From a checkpoint of a small image captioner: 203450 training examples.
Rows from block 3 of the image encoder of a small image captioner, named by matrix and row number. Rows with one number belong to one neuron. Each number is 500 + 50 x the weight over its row's rms, rounded and kept within 0 to 999. All counts start at 0. Numbers have three digits each.
After each neuron's rows are labels from the 100 images, of 14848, where the neuron reaches its highest value: "responds to" is what is common among them; "lies over" is the class under the peak. Only what is clearly more common there than usual is listed. The data: cartoon faces. In brackets: how many of the 100, against the usual share in percent.
# fc1: MLP up (encoder.blocks.3.mlp.fc1.weight, 256x64), inputs 0-63
# fc2: MLP down (encoder.blocks.3.mlp.fc2.weight, 64x256, transposed), outputs 0-63

fc1.185:507571515587514490527530475458563450310522497547485455508533495516494492531526514491515532484520432536504533491466556507545472499536482692462471504474578477476429550472483527611464464524460528
fc2.185:475450439484590528573445551534463520419529474501523440504506575508442554482508528497482522553536538474522484520441465636567408585465449407540528450576441558435468475513496503611497542548481521
responds to: green hair (39 vs 6.2); purple face (36 vs 14.3)
lies over: hair (48 vs 9.7); hat (25 vs 2.5)

fc1.209:545492517472502649484491552525510493487497505489436524426479537493439601491463530471503499456628491440512645491531466481476484501526495484634466496548491494461452522512563531592514534557495400
fc2.209:460557459412468497475560509509498562439511514552547552604624557438479534438525502497423526512484464491517429469473502414525521490589504552444592612481484534512408461495452516519510573421490513
responds to: teal hair (57 vs 6.6); beard (51 vs 19.9); crown (28 vs 9.7)
lies over: hair (67 vs 9.7); hat (28 vs 2.5)

fc1.182:530499505550487548541540537424438463481498508471517431531478525566493489491504642410459437439487527473455391481397425499480558522575450479504448540618478430489454449486471538533407468531486496
fc2.182:542515531521443543470467577426543401556510544423550543434513490539502474513435565563505509517538547397453519392498411510488533512597491477468451444441528569541455467457503552425423467531514431
responds to: angry (46 vs 12.8); beard (41 vs 19.9); sad (33 vs 13)
lies over: skin (42 vs 15.7); hair (33 vs 9.7)

fc1.65:519532477457485425602518412607514492525555530562521546509476469495587520514508431457517519537484453482495494528444471421507448644435572543449471585503475475522577451585503396502516479483487458
fc2.65:528535519503516515409446436451418485474531449479534467403572442530481416495537515533413525501553621510478558530512495516440356551538566516564513573467535530543468436539532456541474485482523426
responds to: orange face (38 vs 14.2)
lies over: skin (67 vs 15.7); hair (30 vs 9.7)

fc1.8:459481479481519485458542468471522489569585564491565486463498512550554534433464613494463551493453381486490487494434479503536557450641421466397548427429480523437547520472460480481471497440432508
fc2.8:555397514513429434480560526516469470471431546465572472528462465472506591606470433460540549559509564563489447470564487404472497526544469445542460488584465517492423513499444508538405579457560489
responds to: orange face (46 vs 14.2); smiling (30 vs 12.1)
lies over: skin (77 vs 15.7)

fc1.193:511502649474498459639423476389469540465542496436487503491530526593471528507470535406495506556505492492518542478536494499482481652488495474417494463516498391488474439481516491473514491482429512
fc2.193:515485483530490482521487444522408555494493474450472451489476540552479307527528406535491505512475578471437457481539574452508476584473573545598454471467460585427521450500543463482484513460481577
responds to: long hair (34 vs 14.6); green face (33 vs 15.1); red hair (25 vs 6.2)
lies over: hair (38 vs 9.7)

fc1.168:555522536468501503503435438554438437456481423450450449545451461495497561515520563412509518443550493434550440515437394429514517579505503511502444573489574419405537443497567543509487429563468456
fc2.168:553574519534486554563488496488573464461492410526462451541546510527568597531572549479492528454425507509453433448415455435511594512459463477478470477511513444489462400385550564544528538580552513
responds to: angry (71 vs 12.8); purple face (36 vs 14.3)
lies over: skin (90 vs 15.7)

fc1.162:494559477479580487548452490536419478512514417443441426354495494525518446532551501494593467420470553499552472451462532540497431480534462542427548507487421480532516485495508582574494431621520492
fc2.162:554540549520501414548498535555459583525555581439478557523568479500550429472540489403458541435527429509488493439578495468501585530488451417589463512482512499434500527606418441510455482522550557
responds to: red hair (52 vs 6.2)
lies over: hair (50 vs 9.7)

fc1.64:434545576504521498506483496455438389515486546462465506441452500531360432463483475546545464472533522577453457472466468502538487674445500524579472465469497480439446467453540547529463479557500571
fc2.64:435476492575486552546461650480444506514574541475506465570527530491553404441540518491440504512512522504531506581579521588521374438510515457504525505464557467530555434441404423480502510480472490
responds to: red hair (28 vs 6.2); pointed hat (26 vs 10.1)
lies over: backdrop (100 vs 62.4)

fc1.197:482451510510429525495430400456565422528535562585500416425483578573494512519451551521563462545470471489531464570482513596553489490524512504421586555542457525529548460502482543522440568418437441
fc2.197:558522477389591443502518437480559420500514434504488532492414580564478517444448525517382558570415494429504501465477488528559427521586589514478480555508522525514483538568455556479492540446467460
responds to: sleepy (55 vs 12.1)
lies over: skin (84 vs 15.7)

fc1.29:412469457537473567572545568501491433505452505383447520519538397553494539494515514428466496423480489583470498506444513455517517555513532499547557468530507487495571346493496508515608429475431520
fc2.29:500583584470525481453441476493505629478438560467563541493553466478483497514480531537494430402449547497526449440454432496561460484571567586513503468454521516510622410458500441548484577451509503
responds to: a mohawk (31 vs 8.3); orange hair (25 vs 6.8)
lies over: skin (34 vs 15.7)

fc1.104:406534513471511510538486488491524477474446484459604454507499451492468516561550540524597478480508557525476518503544359611442479542442486449485494533458629534487532448497466543603442479462396502
fc2.104:518503416532561543573541518551508571434584487540520503590510478508436513418481541528501589566519499506562459490495596598569498506457515554540586376504489429525507485524508465558468517494402472
responds to: beard (45 vs 19.9); orange face (40 vs 14.2); blue hair (38 vs 6.2)
lies over: hair (37 vs 9.7); clothes (31 vs 6.6)

fc1.84:527501489494555494515504416439448448499383555539454416412563533413530580507527518502522533452497526389506501395618556507477540549522450523482534583497497445560469503563455444511495467535509446
fc2.84:493551502487492422524538502506443551490581519529541535554473438380442489457479446482452428414455539565543495584480451620503422444501454607515504417403497533474544496453531501517432481471501506
responds to: orange hair (38 vs 6.8); top hat (25 vs 9.7)
lies over: hat (43 vs 2.5)

fc1.23:468529463551476558525406462458563466465465499540430510460551558547600527542357478466528467555465429462493529438415515493442521523552555544562549445542418498531505431477472596530509517573493542
fc2.23:494594519514430492550485420406397478452543485494473452518555532519528515472423569534533497442552482437507534556607409599496492527533508482570452425416490549476489509538425419452535528539501524
responds to: surprised (33 vs 12.6)
lies over: skin (51 vs 15.7); eye (41 vs 1.4)

fc1.14:510454464545586512552535438533508512463493554473559573548493390544550483517471490546581447552481519561503487542469683574490440478499513528578487530542469484514448525507520556487559602572503461
fc2.14:550554500449551506557519545462559486496426416577569478519588478496553531535552510484551597506465419531464461491467501354435584517473537434465447549518469441500488495564526548475591533476494570
responds to: neutral (43 vs 12.5); cap (26 vs 10.1)
lies over: skin (52 vs 15.7); hair (40 vs 9.7)

fc1.112:473419495592461562525507501551520444388483545573370450482506468581551535502469542507457482509556484560495559356531511467525531491484552500565446494427486590505424506467506516467536551457517450
fc2.112:454581561424413484528477494456480492439472356642404530569522483571522518478518457544497503465496506463489405490489542500463549498560552534487536526537489493436412451532414526505541550478476537
responds to: teal hair (56 vs 6.6)
lies over: hair (70 vs 9.7)

fc1.5:522534516397515449543574537522403549530483567501532489623479574507571481526443507505528447585604533433526538525531593495491516477531455478489518552581433428484554505586574497499507491533435467
fc2.5:482523537451464571496486544490546544500509518454443497484571427435486489476567533499524549532485556405531479477426534485472574479465394459495492477600477632477583475381476473482557435594505535
responds to: laughing (53 vs 12.5)
lies over: mouth (64 vs 0.4); hair (26 vs 9.7)

fc1.122:537560561449500494518442499558460501620491555517567488457475462489588577631509449546510497431436535486522424495519539498490529535459521511492537623549456539518589498547507521517491543582475609
fc2.122:460451514529434508494562479453539521516594521493489529623554562462561569461508439545482474415401460469489515417545554542502481498539417535501529458614444523454403522466416512552558482541492501
responds to: red hair (25 vs 6.2)
lies over: clothes (70 vs 6.6)

fc1.55:558437478493528540514512483460513549584478502486496459457503525501612573538474434516475420470478496617540498545507570525478506465515484516573399659512459536477485435532584453593473566502490540
fc2.55:561474488483465536547515505594503442503525493551502534505499533512544531530535417492547590431442402521490552538524495429443601465497386479472501412569456518502503418480436522368527536534560551
responds to: red hair (46 vs 6.2); beard (45 vs 19.9)
lies over: hair (48 vs 9.7)

fc1.207:456495536553593541463559523496522588509462511372432523529488458587553549516564461497499482582585509545516539384422540474542535537539460511505505504476496518474440502512500543445396617502531454
fc2.207:442478463488457520477581465452532526429565531521468517449496505448516569517465539613470564561402512429509431396523449521514528560524523458485534580574429540481501494509517626516473607541505533
responds to: beard (64 vs 19.9); teal hair (35 vs 6.6)
lies over: hair (91 vs 9.7)

fc1.250:550518487493468519482505550451444495495459409522478502516400485522504525558490449504559443522527510417566528448442364530433495452530447522518492539424450456394572555526520602449557585506488427
fc2.250:546561619583456447543538462467469502470520546565479522523433451551507543432437624523401474543421459507455436546513386493525496493490458459477466465458516560501468523445479557537570552552463531
responds to: neutral (39 vs 12.5)
lies over: skin (62 vs 15.7)

fc1.255:501431588458566580495486511528532490521507637524560454529489488573450514507523478453543527494501480429419437441559541418554480464474522498535524598488406510416538504465566453547584414491474475
fc2.255:471486415480457522464492561530566548512504452576551579558453521475478499499444399586481515472498569455569540605468593528462555494429471564492473432496416531405543550565510444500476544453544494
responds to: smiling (40 vs 12.1); winking (34 vs 12.4)
lies over: skin (45 vs 15.7); mouth (30 vs 0.4)

fc1.240:281495526531506508477470471541528486406547545500529487489455543497507497584496516509624480499497508492503491491597384438473433525515492533515539503561630492528534504504509534541487478496544498
fc2.240:512552503574520544555416551487403565433520449485559501501460580463499575442442529489422498512564454500465584562363563522512467499509454487479530512553471485469474546525525545574520570615527481
responds to: yellow hair (27 vs 5.9)
lies over: hair (56 vs 9.7)

fc1.54:482467525498474519492470673536529400514494467517560534493508472430491519519467457531547535540523601455563559505552537486622509506433493481509501553424542512456558566494561624509446440480474479
fc2.54:597484406486527459474475582420508422538491523493554419439469471503489523501488501569496485556532504505498474473491562504430432550434464480442509557601548573548583512491415547539425547441441412
responds to: glasses (37 vs 16.5); laughing (30 vs 12.5)
lies over: skin (68 vs 15.7)

fc1.165:568497393477598518426554506471445391509389514348558546520450477561545510497502489534434456489577470492528481456532440519500465475548521445470519547504565532519475428521434540506537503513471429
fc2.165:462498473541477520379553400503515455526517494470482435497465542562547614504501420464513502501582502525469531452413515413478440512483446546497498505465398571497511548468575618579504489481572464
responds to: curly hair (58 vs 14.2); blue hair (46 vs 6.2)
lies over: hair (82 vs 9.7)

fc1.21:453551552488424546457405456528535455475568512550538378553511481659503561492520472507439529476550478513500526552478612464531490412525451508494451451448522488489576532496512514440454444428480460
fc2.21:471453405527522558478420469552424428476487513499535529549502612584547359561542445511429476437437504546476429565528510536507473436503555564544482581498443479482500478511522471446549559537489537
responds to: laughing (34 vs 12.5); grey face (32 vs 13.9)
lies over: eye (91 vs 1.4)

fc1.6:440574514533471448428486466540438465480519510556547465458543394439563447478537604495512529477484512542512536505504518453496490672550506543564410531504515526501480556509550541522442631540465497
fc2.6:532545448402549517499545418433503521451534511554458579592486418543447467461452457596407492468467572505508449533568530565431421531477533523478535550497461484472508449448523445489498395578470511
responds to: orange face (38 vs 14.2); surprised (37 vs 12.6)
lies over: skin (56 vs 15.7); eye (36 vs 1.4)

fc1.202:479452559514494553484484498600555481532569559501429505432512522499562598483475488607551520435539410423486478502416527465528576462594419522410558561474550583505523496546571479521520483512518511
fc2.202:534510417533451521604582554565535477487450387538539487529397400476453465491495405433443555532430534562519424508506519427502512520507555562491450498531491393485520519498450463504464558457495521
responds to: smiling (59 vs 12.1); beard (57 vs 19.9); winking (33 vs 12.4)
lies over: skin (38 vs 15.7); mouth (32 vs 0.4)

fc1.113:501532505534550445542428456466432561525425513524491559550500547411528489606448394539486513468530482504449548565567524473494518500547527451639407546571543457547503443507494528544433506522411503
fc2.113:606475556506441506517444448450433451505545486512448520499529607445520477535518482466533515507488446489471557464544485392461550433603496590509510477554582499502514544467535473426419452458618567
responds to: blue hair (89 vs 6.2); short hair (33 vs 14.6)
lies over: hair (80 vs 9.7)

fc1.148:495539524491455539565440590525480575437524486543620446535543496480568524509547527489543534430500473421475450508516526465510537391480578470479445392548530512570572442497524568492559431484523407
fc2.148:577491480521519569652556510561512503543500527558571524494441538498576412388503512489479513425485480580454566416434462619522484459520445496499552546566487487526516493487503495452518594493519499
responds to: sleepy (38 vs 12.1)
lies over: skin (70 vs 15.7)

fc1.196:553541423373475447539496558517484490528667525422493543561466516480554467479595577472444560563519489486470546482548544434459474387524497541505499506549496446529521573554530488518553514497539492
fc2.196:512504494391507469471564478461482508569334530472520425502468433556454425486493474489550512529480524474402385517479506547539510491564475485534612443477468577514491454496414445559545469518474490
responds to: orange hair (43 vs 6.8); long hair (42 vs 14.6); brown hair (29 vs 6)
lies over: hair (90 vs 9.7)

fc1.77:448470494538495477577461618572417442552547470517479495590432399476531515461513515456505467499501511431542501477548448603556500582462512490502503527530513566428536592550551382441461463484494487
fc2.77:563505467413557473475528556388477439519388538388458443353465501571534512490470491520466534579585516509519560502502488522548470449531480457427545512525546463512562503521520479511453442548486567
responds to: laughing (61 vs 12.5); green face (33 vs 15.1)
lies over: skin (42 vs 15.7); mouth (38 vs 0.4)

fc1.97:577451535615565454435409519553494451558455488540407561484547435560478597504516478544545498503536541391483466466448512514536496451491455522531532605441547523432466536406538481480493464461529475
fc2.97:482482466486518497505588501396505405544539473584526488495600510535523532503504535513474457450477490509478472493503597386576365525594574514464577513494467453459477391523492583478521538481499497
responds to: top hat (48 vs 9.7); beard (41 vs 19.9); blue hair (26 vs 6.2)
lies over: hat (50 vs 2.5); hair (38 vs 9.7)

fc1.116:521535506429526492444436401528437442466553522519472503421432498582506558469581557390540465460533514440554534395491445532482478550493484504451450483484473500538518502515535451426396395483572532
fc2.116:478488518504495480430494574517560486506453571520430414552533534499500500586553444486508480449522449479500454524592508574588400405564445497522441545436593514438593493459478487521432490454498414
responds to: sad (77 vs 13)
lies over: skin (59 vs 15.7)

fc1.123:478522489580494447501537530428424608404610464439526558550444485514525497578533638406440485562487519481585507455511476574474545474513572490533497514449492549530535426530529517507506559509505490
fc2.123:496519439510521443457496582632551538475423500528497474564461514528568445478509438554611571507462519583531413546527552532552588504513586492505580487487481443527456441544507410522540476474548486
responds to: long hair (45 vs 14.6); orange hair (43 vs 6.8); yellow hair (30 vs 5.9)
lies over: hair (80 vs 9.7)

fc1.236:484564445524445498480481539429460525493425362404506491526459515577429520545467581498502523502477568410445480494509614577482575449464476464473485505455560531393518544487466504595508497538521503
fc2.236:494515465499400550445473398424554535445525464510414571473394444560483490498486491477451439465533474472456602477441492423450592501494482500461442507461430450484487541545513531474501493639473533
responds to: surprised (65 vs 12.6); purple face (33 vs 14.3)
lies over: mouth (66 vs 0.4); eye (26 vs 1.4)

fc1.184:453529487517478510561455567427498402466556445511464486548555411544458477522458440496488541515625503577525531500457543423445493472555391567477572492510592520503523470511518562382532499459490442
fc2.184:527505496534556607553506500629505525571573542466557551480468520505450456566501486476492364452467483432509395455468590481542454537533433532530505531550493507523603529502458549544442453464541499
responds to: glasses (62 vs 16.5)
lies over: skin (49 vs 15.7)

fc1.131:448476556459574487475508462374472534500464458488570533403453419521495529561461621518464482494424418562512506557447559491496523400559486453501527472476513516493515476486562500550396417571511491
fc2.131:667582563490492484467451486422560384484535568493541466445503519477537527489440524445425578510519522477467519511525449555549567548595504537509417424481454511496473456471492532499450499544451569
responds to: surprised (40 vs 12.6)
lies over: skin (36 vs 15.7); brow (32 vs 0.3)

fc1.139:539401536532463516528408553424522513519549487399547541414489483449540581481542530539490476414495572517513604493450522520397484593497462549459583496394578519460493496522520532467447524510492520
fc2.139:386481472482510490531452547530463479524549489383425454588451474517473423577446483514593495499477434462479466572564509445536539504493541405580492554548602470545508476562538478476581521458492541
responds to: beard (62 vs 19.9); smiling (50 vs 12.1)
lies over: hair (55 vs 9.7)

fc1.32:439455529535515511466447489453489510565503406499444507501497473563537510580512433466527491432500578535531417528414476478503510494487391509431501497423518526462474507443533465486485592689472562
fc2.32:524497430551480482501557522499532475481526549464524489580435584452537511450504464533422460549485436458474444367537516548566424540560478537454552464578513453435495562446439508484559546596536598
responds to: top hat (29 vs 9.7)
lies over: hair (30 vs 9.7); hat (25 vs 2.5)

fc1.214:423542593492493515467490511420417483426605502504559521508558475433449526472482427461568476397511498538498475549581483462507476549486493518462518557578574452425446546551579413433465546525466488
fc2.214:518507408490418569441457529460509472377424475468447520481557481510494522530539461582458485504469463460591557513462622578431559519470499467504489512522451554455481487430545537491490525564631516
responds to: surprised (62 vs 12.6)
lies over: skin (52 vs 15.7)

fc1.166:486492494462513468502416509487486479475532546518551542493508506531450508565492421578550529473492584555471531572560707519490501528510528483530590491463500538468531604459471417519587585506486477
fc2.166:497568532494471573543484466504595438524487460482531545509491589469515585515499623412555537557557404536475412464442409548572482480511448506459532486609506528525479412507536518565518539516496474
responds to: angry (37 vs 12.8)
lies over: skin (59 vs 15.7)

fc1.161:569571428449524447426517447554470460467526511383555641455385504521587534568542500486551472615475491540512556512501556475502489581480520546516503524466505518538551451536465488493508511530444439
fc2.161:523488552509458462433467400426464493507423454499493446432405430516477484499467522467441501448548543505479447482471468353433644516442522436441486534471481473535462516548523470410486481512432514
responds to: orange face (41 vs 14.2)
lies over: skin (64 vs 15.7); hair (32 vs 9.7)

fc1.37:408460603425503538583527496535511382490534640460491489446500544547461414426486479502460496408423463552514458451511504461484500600495504526522437510573525519498423466528537467433495534514500513
fc2.37:511588463546512550532512670482515531483486474499503500489484460572617451533512503554493431468394547485544500536532507514454607578480552550455542508485535589529459506483496517385548484550544497
responds to: glasses (40 vs 16.5)
lies over: skin (72 vs 15.7)

fc1.171:552607502439530528588486604641515460558562550482453526502500516544502475544531513451603464541509495426553462580551524459568484495508491462499418520494491497462514498523468515469525554381560431
fc2.171:516470493504563446618579574502473474472445563573483468459507521478499496511464536539401506603525471560494513453483439595487533560554515583527531485412490454486460448501385476508446512381509487
responds to: glasses (51 vs 16.5)
lies over: skin (47 vs 15.7); eye (31 vs 1.4)

fc1.140:520579450518537489542507500387504471497419468444500495486402509615538523538524644575537503596544545506534483509481514509506596353530490514518486453561532561488551542542495532493463476512492513
fc2.140:465595519485507555497500467410511490488561489496437514477506438563544492513509474422477495560571576530495596520413550540439622427549444466519416515504507419481557501460538578510577431569483484
responds to: surprised (59 vs 12.6)
lies over: mouth (41 vs 0.4); eye (36 vs 1.4)

fc1.176:555504625366493571517455427619500396464454533475494445472524470572482532552537429399524454470474469501574515469468472485498555472475495558534413515475495475458537410499519499473477470506438497
fc2.176:536460439515429460456491574514458509471510500488434520423526558558517421473549529480540479464410552429436448429567574578529413453491541525488531469431531526513527446411509391537443427538553478
responds to: sad (84 vs 13)
lies over: skin (86 vs 15.7)

fc1.94:355419519510499491491497516440388430634497435500469446471437584535508483502504476492402524462506538449490413494504410443524510474470479479585532488549554516541558507486440540437497553532504489
fc2.94:524497567485574577529513474579489448485584411457563506514440574485510573449440513480554488557507499442583532458416504557591426612428473522536457523570486418480552490491482573515483486507455508
responds to: red hair (26 vs 6.2)
lies over: hat (50 vs 2.5); hair (42 vs 9.7)

fc1.108:449521511519479547547424504531453521567458499528450491494595502602503506479444485504478540457573373498444508475414517386450436464537531519418575472555429512434601475517406509469520515492518471
fc2.108:451408451454508488517556539581451459477549489547509386524463518430526427464517500494518388437555485563528488612488397545514450513422479461552419510488510429498507598534492509509478581486460501
responds to: neutral (39 vs 12.5)
lies over: skin (84 vs 15.7)

fc1.118:450590500444552447491477491454473526507483567536512559436540450465551504532511552508467479595540551570529558459516476393385468544583603498465407464464478519479537517487512427529594558527445465
fc2.118:655439484503483484435511538487584473523470411489505482482509416544494535535562438534515482523583484514489490540542510426396593472497577398466540585517458483469511588501476476431475471565516505
responds to: orange face (36 vs 14.2)
lies over: skin (83 vs 15.7)

fc1.25:434501543489532565563495589544504537545501497528533514485530542481500530514523587466479468463512449593526485462454536466552512497499546501539526524464493436519494253485482587597501496467475487
fc2.25:595502525440453424489397481463507558483439499490463544526554556474596520525536596505487514478499524402477434445504409603537418506518521557476557504422552499469455386492557502500494459483553481
responds to: sad (65 vs 13)
lies over: skin (73 vs 15.7)

fc1.24:505503460504503459578444483545530531456415471410536537561445459446575499558576494471511542545503546488529603499432537445438574481515518525455554632586531509544522487541575467509558599518487448
fc2.24:497584610444520438537392529444477477467568535408553540535483507504504371541496490570476504507473509392474490519501563483527520485444561538557502586601566506557478517536538552508492414508485480
responds to: laughing (39 vs 12.5)
lies over: skin (52 vs 15.7); hair (37 vs 9.7)

fc1.219:570514485489578482450535547506516450487420567411493612419499491583519448627459459511537543468572477473485497494516567509511453618406525483514497556455535534488474479537399469455557496494503446
fc2.219:467453573459507523438537444475531429608509487557501492445569520513503488465531476468434516447572495588442511470472499530493512612569494550379505554476429436422529503498529563417538531510539400
responds to: blue hair (38 vs 6.2); curly hair (35 vs 14.2)
lies over: hair (68 vs 9.7)

fc1.173:520567491434467543495438495553408512450603507521455531511447414549561507386554588499441518477509443421529528481521400503503545509559493543459588524557480485478491491504548537585533433485487397
fc2.173:450473540573411517480604514492583466461453480513510491563528487476539522560461465563523497469448479496497486419472532337449603475483512456445472572498460510482441439538455598590517561500495474
responds to: yellow hair (37 vs 5.9); sleepy (36 vs 12.1)
lies over: hair (47 vs 9.7); skin (38 vs 15.7)

fc1.155:483393548442529485505506540481413482519511455504510526475538507516511537538493458507437533495536493489596323484533569427486490472534540622466448478486540508547589506491519493588558581521589470
fc2.155:502575532579536506481515434612518533459486539464433504501528457516490496457527499469506481569470506483634537427430432523556511429511485385469513481433566458620541475495516527600496498456420494
responds to: sunglasses (54 vs 12.4); orange face (43 vs 14.2)
lies over: skin (59 vs 15.7)

fc1.91:457464519464519495530495531548450498582508539485532533504474506535498474511497517518390534480499467511369494480499427550297426519533494639519530573570442524490504458504474529494542541531475457
fc2.91:499502400529582495551506477480482486518572427494563441469513455533473546391524447491460426535554520537425442512468539541617446530531410426495493556492486533401417505552472507566505527487445422
responds to: orange face (37 vs 14.2); orange hair (29 vs 6.8)
lies over: hair (34 vs 9.7)

fc1.39:466548394421491501562473576581480441488520515477485496542573569395514454493477477400483489433522452495515485509477460487525470553548492483499443496534517414505557315495548422522475498491453531
fc2.39:558583523496488550509523540438497364556454359462452491489625490488501525470501531571502491497470503476461481414496427424433553521491521486511410567510468559494546398447539485542525522521489470
responds to: angry (46 vs 12.8); sad (41 vs 13)
lies over: skin (62 vs 15.7)

fc1.133:400515553476378520521479442528517437478453513558491470514509531436525491515567483516510544490506541592569592507525448405664555481496585525485491530481588458577492504497534462526452459535470474
fc2.133:535470435523490503562509531374436472501561530558517451499459544489539538387409548491447431525613532522501567480451487542532423528502507548510543511541510529418545574570426479528527598499454459
responds to: top hat (29 vs 9.7)
lies over: clothes (28 vs 6.6)

fc1.34:489529409484562512433491578573533519563451470594447557392563515512493502548528461603512531455492554517513571560435600434595508506524495493513501554530559503422493600501473522522546543537496464
fc2.34:479457502452442412441537582471509463516472572523466432435553504481528501531546522486534576568539375580534414503650503487466544458453512468514507554530489526450480451489419435478462551550536455
responds to: glasses (73 vs 16.5); sleepy (40 vs 12.1); winking (37 vs 12.4)
lies over: skin (78 vs 15.7)

fc1.114:527494563489590493491450575436474381452435503488466443529564449488543422450415537625507528498459540552392507592516569475454464509537442493518523448521520512453525424535478424518473556495491531
fc2.114:505510506524509473526479593515549434508532547531450484498563414533482474512581472508417579457468455492463516471628583473504459493501488557566535507415484436480557466416431380506540452444493407
responds to: glasses (49 vs 16.5)
lies over: eye (41 vs 1.4)

fc1.156:425549483559466513537474487507544527447513537548490437474406481479495538515492503558633452541493541533578401481468513517393479541467491384492554668502491504453536445476454484499461458475474489
fc2.156:499507469439539465498474464464505485528537475471497482591411552468435535419520553415484533587548500443622575505460508540592451520489464580519497433481396525465559488470458440502506559459393475
responds to: long hair (34 vs 14.6); purple face (32 vs 14.3); yellow hair (31 vs 5.9)
lies over: hair (34 vs 9.7)

fc1.130:536523557588530573490459544482493533490495495453544426568487443574480434525465570478638485505504613494481516538587573431504506477534420508496481455520521458422465619544510486452450537512463434
fc2.130:558547532534419474508421459481511487506568566536478486441560425502494507489428621593446490455439581480411498473507508506429550527542510568513541435492418534496482460449523416536563480590493431
responds to: glasses (68 vs 16.5)
lies over: eye (91 vs 1.4)

fc1.47:460439487509441448541515403471435339510488471541527522577567463514582504520488447454485597453515530535493481570495547463503528532553498474427538447574502517447502538494625504547511521452530410
fc2.47:460498516467526599508413380487452414406483447538463435472529511456470481509433518526540439502460545349503445475468560501482589506536477464573498459445517522496542469470589520487502509496465403
responds to: orange face (34 vs 14.2)
lies over: eye (63 vs 1.4)

fc1.107:515540484505497524497424495501485451532399513455542388466577512444501415544498501517512514491523525527500484466486462591551559505407400470604629471527479543464417545418517566497578451472510494
fc2.107:564557609480531552408521467490543480542514433448496556531518490427495453566565422465570535512563490494534483506553519591481406557530570509428571489454571508500534611538547408526484519479483484
responds to: long hair (35 vs 14.6); red hair (29 vs 6.2); orange hair (25 vs 6.8)
lies over: backdrop (100 vs 62.4)